Weights of a small image embedding model.
Model: arch vit, norm layernorm, patch size [4, 4], layers 6, width 384.
Data: trained on dead-leaves pictures: piles of overlapping shapes, 145000 training examples, 16.1 epochs.
Rows from block 2 of a small image embedding model, named by matrix and row number. Rows with one number belong to one neuron. Each number is 128 + 32 x the weight over its row's rms, rounded and kept within 0 to 255. All counts start at 0. Numbers have three digits each. After the name is the row's rms in percent of the matrix's.
Before each neuron's rows are labels from the 100 images, of 14976, where the neuron reaches its highest value: "strongest on" is what is common among them; "colour at peak" is the nearest of a few named colours to the mean colour under the peak. Only what is clearly more common there than usual is listed. The data: dead-leaves pictures: piles of overlapping shapes.
# fc1: MLP up (model.blocks.2.mlp.fc1.weight, 1536x384), inputs 192-383
# fc2: MLP down (model.blocks.2.mlp.fc2.weight, 384x1536, transposed), outputs 192-383

strongest on: grey; large pieces
colour at peak: brown
fc1.420 148:152102098139141146122142202104178075152126130136169159120152120068177141202124120147087092116191094138126107139133077166156132106116126135126196129158121116127140106126164126140134132170126163108104138128057106143116135180113111139139128134102057150151089100150163111147145131122096072087163080168149110066046132160157135191124104105174123116140138113113060131050107121121080195070093127111203156178132156144119111122112094088124095127114140139141116056188166147161092129108095122123209135059203104153072067156123130082132151190113221066155118168138146118114140112147086161111
fc2.420 187:139177148132124087145140107150116139127128138122097138161122149202127163032186111126117159151089168066105159126088143128174139120135095114100119151068140152151115111103119092133124156067091151147173080161152119104181106125138162065160124090126146071051089157115134162094080104128171125131131126089062164139159130054123101055114111143053065181110195178186152110133113143163129094128213107142081117142093141148124126114090137133137128141166136118153124149054141123139189077109137141070078116209121091132129130106117117114116159035174125125140131120104107154131076112131116080147

strongest on: grey
colour at peak: brown
fc1.328 155:165111097137145136128139191109168067148121139134162152124151116079179146204124113155095076111191106140131119145145078167157130103122134140125194122161118124124143113122164130145122122169125151113110140132067119122111142172104118144144130135094066147147080093146162108147138136108105070085166079167139121073053132157156132174124100092155117116142135109100055109054108127119079191069090143106192147181130146130116113123105095084130102123116147142134135055183166150176087113096096124113205133063199110130077065154131132092135146182114220059153118168155145117127159107156073159100
fc2.328 192:140176149132119090153140098148118139132139146128100141154122144198129152034193119132116157159083173061106149137093138135166139126127089114110114150064136150160114119105122098127123150074092145151169079166155120090180110114140177070154131086129152070056097158122136153082072106134174128135130120096069165144154131055130107064112098149051069179113199170178154110126130156173134107119216105141087113135095140148131127121090140126132119152158143114142117152047130112132182073110125138068080114204116102125128131113109122124101173035180118130128137121114129155129084109129116078164

strongest on: large pieces
colour at peak: green
fc1.507 163:143171119150151133076134148163138086136115207196169143106121159108147139143177092149093086112116161126106182225209120119085145080174111138102128085170120092129144134129077160135158101134072127130130131136113124109159127155134111120179142106144083123075123085117162121145116089149137101131183141128195136137096125163114111148085072114166137146144149202136093141143114159110087146124129135077121126117083153107181159187137145103145093130065102153134121086175105112105048169114111113113171102129095114139119095193128128114144106130153149109126107134130194106147079147168099119086
fc2.507 240:129176154099137093182140094117080123109138143117142140115166165155145132065121130149184156178121132111132065140138154093158121139108120142113106110069088175153103161133126147118145106111192128149177069177171174085176105088143126120168154140186150088210090094103101166083090112138118156134135139095037133140181099087085101101097165109098134171071123122162143109142105115161181143149190140088091108181113151093131161148152125142114119170189119160106107129080108132096209086177132121147112085184121150107182149101115127155136111070170108165096103128145128113112169159085117135151

strongest on: large pieces; grey
colour at peak: black
fc1.340 143:135093108109136144135131183100157039139126128124167125133190115070196126209097125151117082112181084150091073147171086166098133105092133126136172075163123119128127127102167131147104121189123171147113143117072124128097135161112117176131124120108077162195091098139137100157161128100063106094132104163142068075060130165171132199143141105170124100132104092074076112122105121102096179090102140096205158184132144075105133148113120060127067139144131130116142052149161144159103106115109148159196136080184140120104110156107126092130143195107184115143108181135136126112182119146088165071
fc2.340 177:131161129124128097141142116152125151121153146121096141161118137190101157035180103129114150138103156055107160110087139132156131137133082126098116166065132159147112108104124112132087142082101154153171111155152119102174106128132179072148136103125142075070110171135128148083093099110179121125134121109056147142160145045128106040120106148045077188108200164159159114124136153167118094124227095139080116146103140139102120116076165140147133138153141105139113157043146124150191081106122144068091118197125091113122119111104116108121168023163125133137148121102105139130080118141116085158

strongest on: large pieces
colour at peak: black
fc1.279 145:127200103152110146100133177113160076178129152129149167126139119076181192162204102171059105115173138058109145166148095142100139105158155127133158083167121103137123116092117137125138123166104147147105138114073087114131143169126138086134126055109077132108130108154166118175115133120114080131181142155173142098072114146151142159121089124174064135132168172128088105134134159102059156099125118108171141125118158136115137148118108102126046109070126127146124057170148133149035119106088129095191130116152102161084121173131109104148114144149154070155129206129126110147103110182118132065
fc2.279 149:146156118111161092121156105148110137105122143117115162139145157198111164024173114138119193137110169086101137122098136088178112129144119120098109153039128187156111123132124133138100137071109111126183092161169146090190084113138166088164134103129148081126107125103140159073084089106151114114132110093038135132188150063126097061107128121079097180082165155187160151110108129175145101124211122128075120158098162169111132132084177136106119150206135138147096150072140122136211103178143108107077111196131114104141123098120146110125147056171129122127115126110104140125115124096122115175

strongest on: grey
colour at peak: grey
fc1.585 135:099083136142128126140162143101156133185167105079109196170178095127182135159135096186093123126151095125160123179121083137146134156064119143178145146148106160201142054087138102112109112185129145146102148102090098163101176133138158125092155101107125141124122137168177084140133173120040111137159111149119087105072131094162160171148146156087139095119179091089151120089165075100117113113139086130196129128144184124093097108126085036136152089177173081153136077126153116147148112147106181089134151075154107113078117133158100125149148168113167105171166186077157109169163100141128148102
fc2.585 137:186111134159115170121114156143136133118074189137193107102095167109139137082179132121143092084106164121116124111140143140097130084108129104131152148144138160128114143125123128172143156089080158069207083134136169113198117151123157116156110117123077116095115135035114119196125103103129144054126165174141131093119107076136055090059150061151068120138146118164084114136086110057105116135137159074146186138121113115175184127084133141133168128128097197131138133099150151142121124128173128119156086168130169103134152164068133099111117083117102144114077107122132135114119146140130061099

strongest on: large pieces; grey
colour at peak: black
fc1.323 134:151097097138115148098160185105154049156114144149164150119156119074177140212090114146101087115170101150118109136158106155120138108118140148130188084169108097099157117112154128134137117166131161125115151122074124116101129173106113140132146149108065138155115093129179098153143140093083076087164105160150096082037150162156139165111103102170133121163113113073059122078123127119081175099084145112180147173121114103107124140113105079148077124089125135124116068190162149166076128087089126147192125076185115119079063159119122095152176187110200107131111183157141106131133117165085183077
fc2.323 165:128144144132128086147137110159121166134152133114080144146114136203119157042187119124130145145102148069114165132074143120161135137118073122110105177078132145161120106110119098133106156079080143128168102153155129111168103113140184074144120108122156079050108178123132149083097095133165121139116125103064150144171140064124115062124109147032099154101212159187172133130135122170124071123216092153080108127112143168124122102105143131144120133154141109154119150050142128134180073116139148061076123186124095133128135105109134121121144035155128122125146116098132157137083114128136106153

strongest on: vivid
colour at peak: grey
fc1.569 112:152155109100107143098178161085155092143095142096182192104167132077159151123156058184103105109161117071127083174161106114104116084051134171130163084152081175204118122089144128140120087169108134144134131161083138100127126155116122132127181094125076131137088098105202143162125116090027104109166138147130096099100104126142127163108142112161088129104130121114079115123102086088090168101163137099168158162129179031111156142121114055104099130143106140135121052100144158134134101145123101116184125129160148112106096161085124107191126165126166083128093201115105056110185124131080114051
fc2.569 125:103092151153116113175118122155115126130164120108098128152114077159149139084156127135128123108104058086112199147096136136139162147127016113132116187115158166169141109065108094145142168124087156104126122081143117161134126114157175099114107194086133132048111161150140130131128120132139143159139125134133115132119089024137135135157130177047087116116195142139175096158223123114138080136135080154154126109121132111161075093102090104191190099140154089136132120047139101138138077092126187091114161181117083087117145118137138130110078092124113141135200112105127144153121105139137082115

strongest on: large pieces; grey
colour at peak: black
fc1.407 142:123184114179141122087152175140159069170137144147142150112138116087189162180180085160088099124157114090090142192172099144109163103163151142134158076142113120141141097111111143118114110179109173143101147124089101116125151158131166092133148074112070128138110100149184113147119132146131084133173121151167114111080150156143130173125063128152084142146169189099062100104134150121090167112134118105160122151098147151107129154141110075145054112081131116131116038197133107132068123080064144078185137085136088167078107182126097106165141171149165090122133181145112094151130118194117140075
fc2.407 147:146142132109173112121159106128124159109126131113117180157151139198130165048171101145091177142122143104138149152083095066179122138127098130099113164062128163179133113123136123145125142080113099112179083133154147110162086120131131072143143082119165093091113124107161169055088094113127088130161106098056178134157118073134114093110125133065130153082185128183172149101120112190138120097195104146105117145112182167141121108084155127147131131203154125180075142083153142144184097183107124091087121183135126126124099097125145111131137077156147081146116138071148130116099110098108088171

strongest on: dark; vivid
colour at peak: purple
fc1.545 162:139119142113084139163143132098139109115131118136168147112221144143178142106137141146164074151138121143145000137117133122110109145010069127138136136107085120146119133120178135134098115165220138133159089176115149111115106126122115112125144113139127088198072061108113143148127136132039149107122177140064135101127125127144106156098198108089157108115114042127128110115095081096141178161157126072123167164131140135083154101136121128099150138188092135106151095110170180131150111152134150129151113156179171103112145167092118128136130103147147095096098166142191128096160123092110143026
fc2.545 180:119131120157171126102142140144159126181131142099119152142109113109107152174152041161046097105152154102102213158166089144131158120170152123148134137196129089130141108122114136109096105155047128145087145084077093137131157142147119140145136110086103168061158142167202114177149140140157088151155096140208123134124151195162169087141065144162114120132181197128101150105162148093084114098133099119146112101146149128166121147118149107087133101062145112157117090167139076155067151132078107087148142103130081155092084159144114120147141133131155109189158136122105051177103110197136126120

strongest on: large pieces; grey
colour at peak: brown
fc1.199 145:146115093140128158114137202110170072156121135137156166125150111066174158200134116145076066105195127125118119150139083164133128109124114129134196110165117102128141109133164136149142130169107161112106114125065110127110134184101108135135131089092052153154101105156162113163133139111107080089165105170145118064060141170170139176128100112174114113133130130118054135069118126104071197085105117111188153164132138146112118131103104101115086113107131118137138055182171142175080135102100123118221133071194112174067075175125109069142147175117216062145124174150139131124126107141083150077
fc2.199 191:141158138126131088140137118150117148131132134120096140156119138204125162029191117130114163147100156070101160144093134122172142125127088118102120163072148170171121104105125107142105152068082135131168088155147138109178103124139175077153121101122141082054097161120145150089080104124164122140138123098059145140162118051131101058118113139050077171107213172185160119121130134175119095121220099148089111144102147151127114113084132127141142148169147111147117147050142110149193070125121135073078123205121091117134130112106127116115144034173125128137128118108104156143102108128123080167

strongest on: vivid; small pieces
colour at peak: grey
fc1.365 081:115093155160155090126222107174113172162137134156145145125150117147149104131169024195116101156125142143170126199129115146162152137129071245152097166106060105114130129168127185092083055169177148127119109114134106131130141089141093136122224109138132112154129112131188106102087163144147093144156090102127112146125168138126135171126083126124124163145125136146135194095109168167134129126108126114131118114103167190115114130148182143101127130098114144134140107194109107120114192093093116109147135134137111180121099161158078151212126112158147088136130140137170018164105137132136217121
fc2.365 102:092126138142141153116192156144160117188151103136131159146143065108098132149139072182086092125124116133128165156133075124125166169084113198165169127173095104131143088126126098087151068156125140168088132087087067160107178158150139136085177144085103150096148103164204087150157169104118098144106125154162117102109123153164200103156122158147155075134157109118117148095207130105086111105101050135141117068131151138142095107164121095121136058108139091167126124122148092146087137126089128112145162090163091119065083166177071122205131118116162099167195176116143037204111095155142158101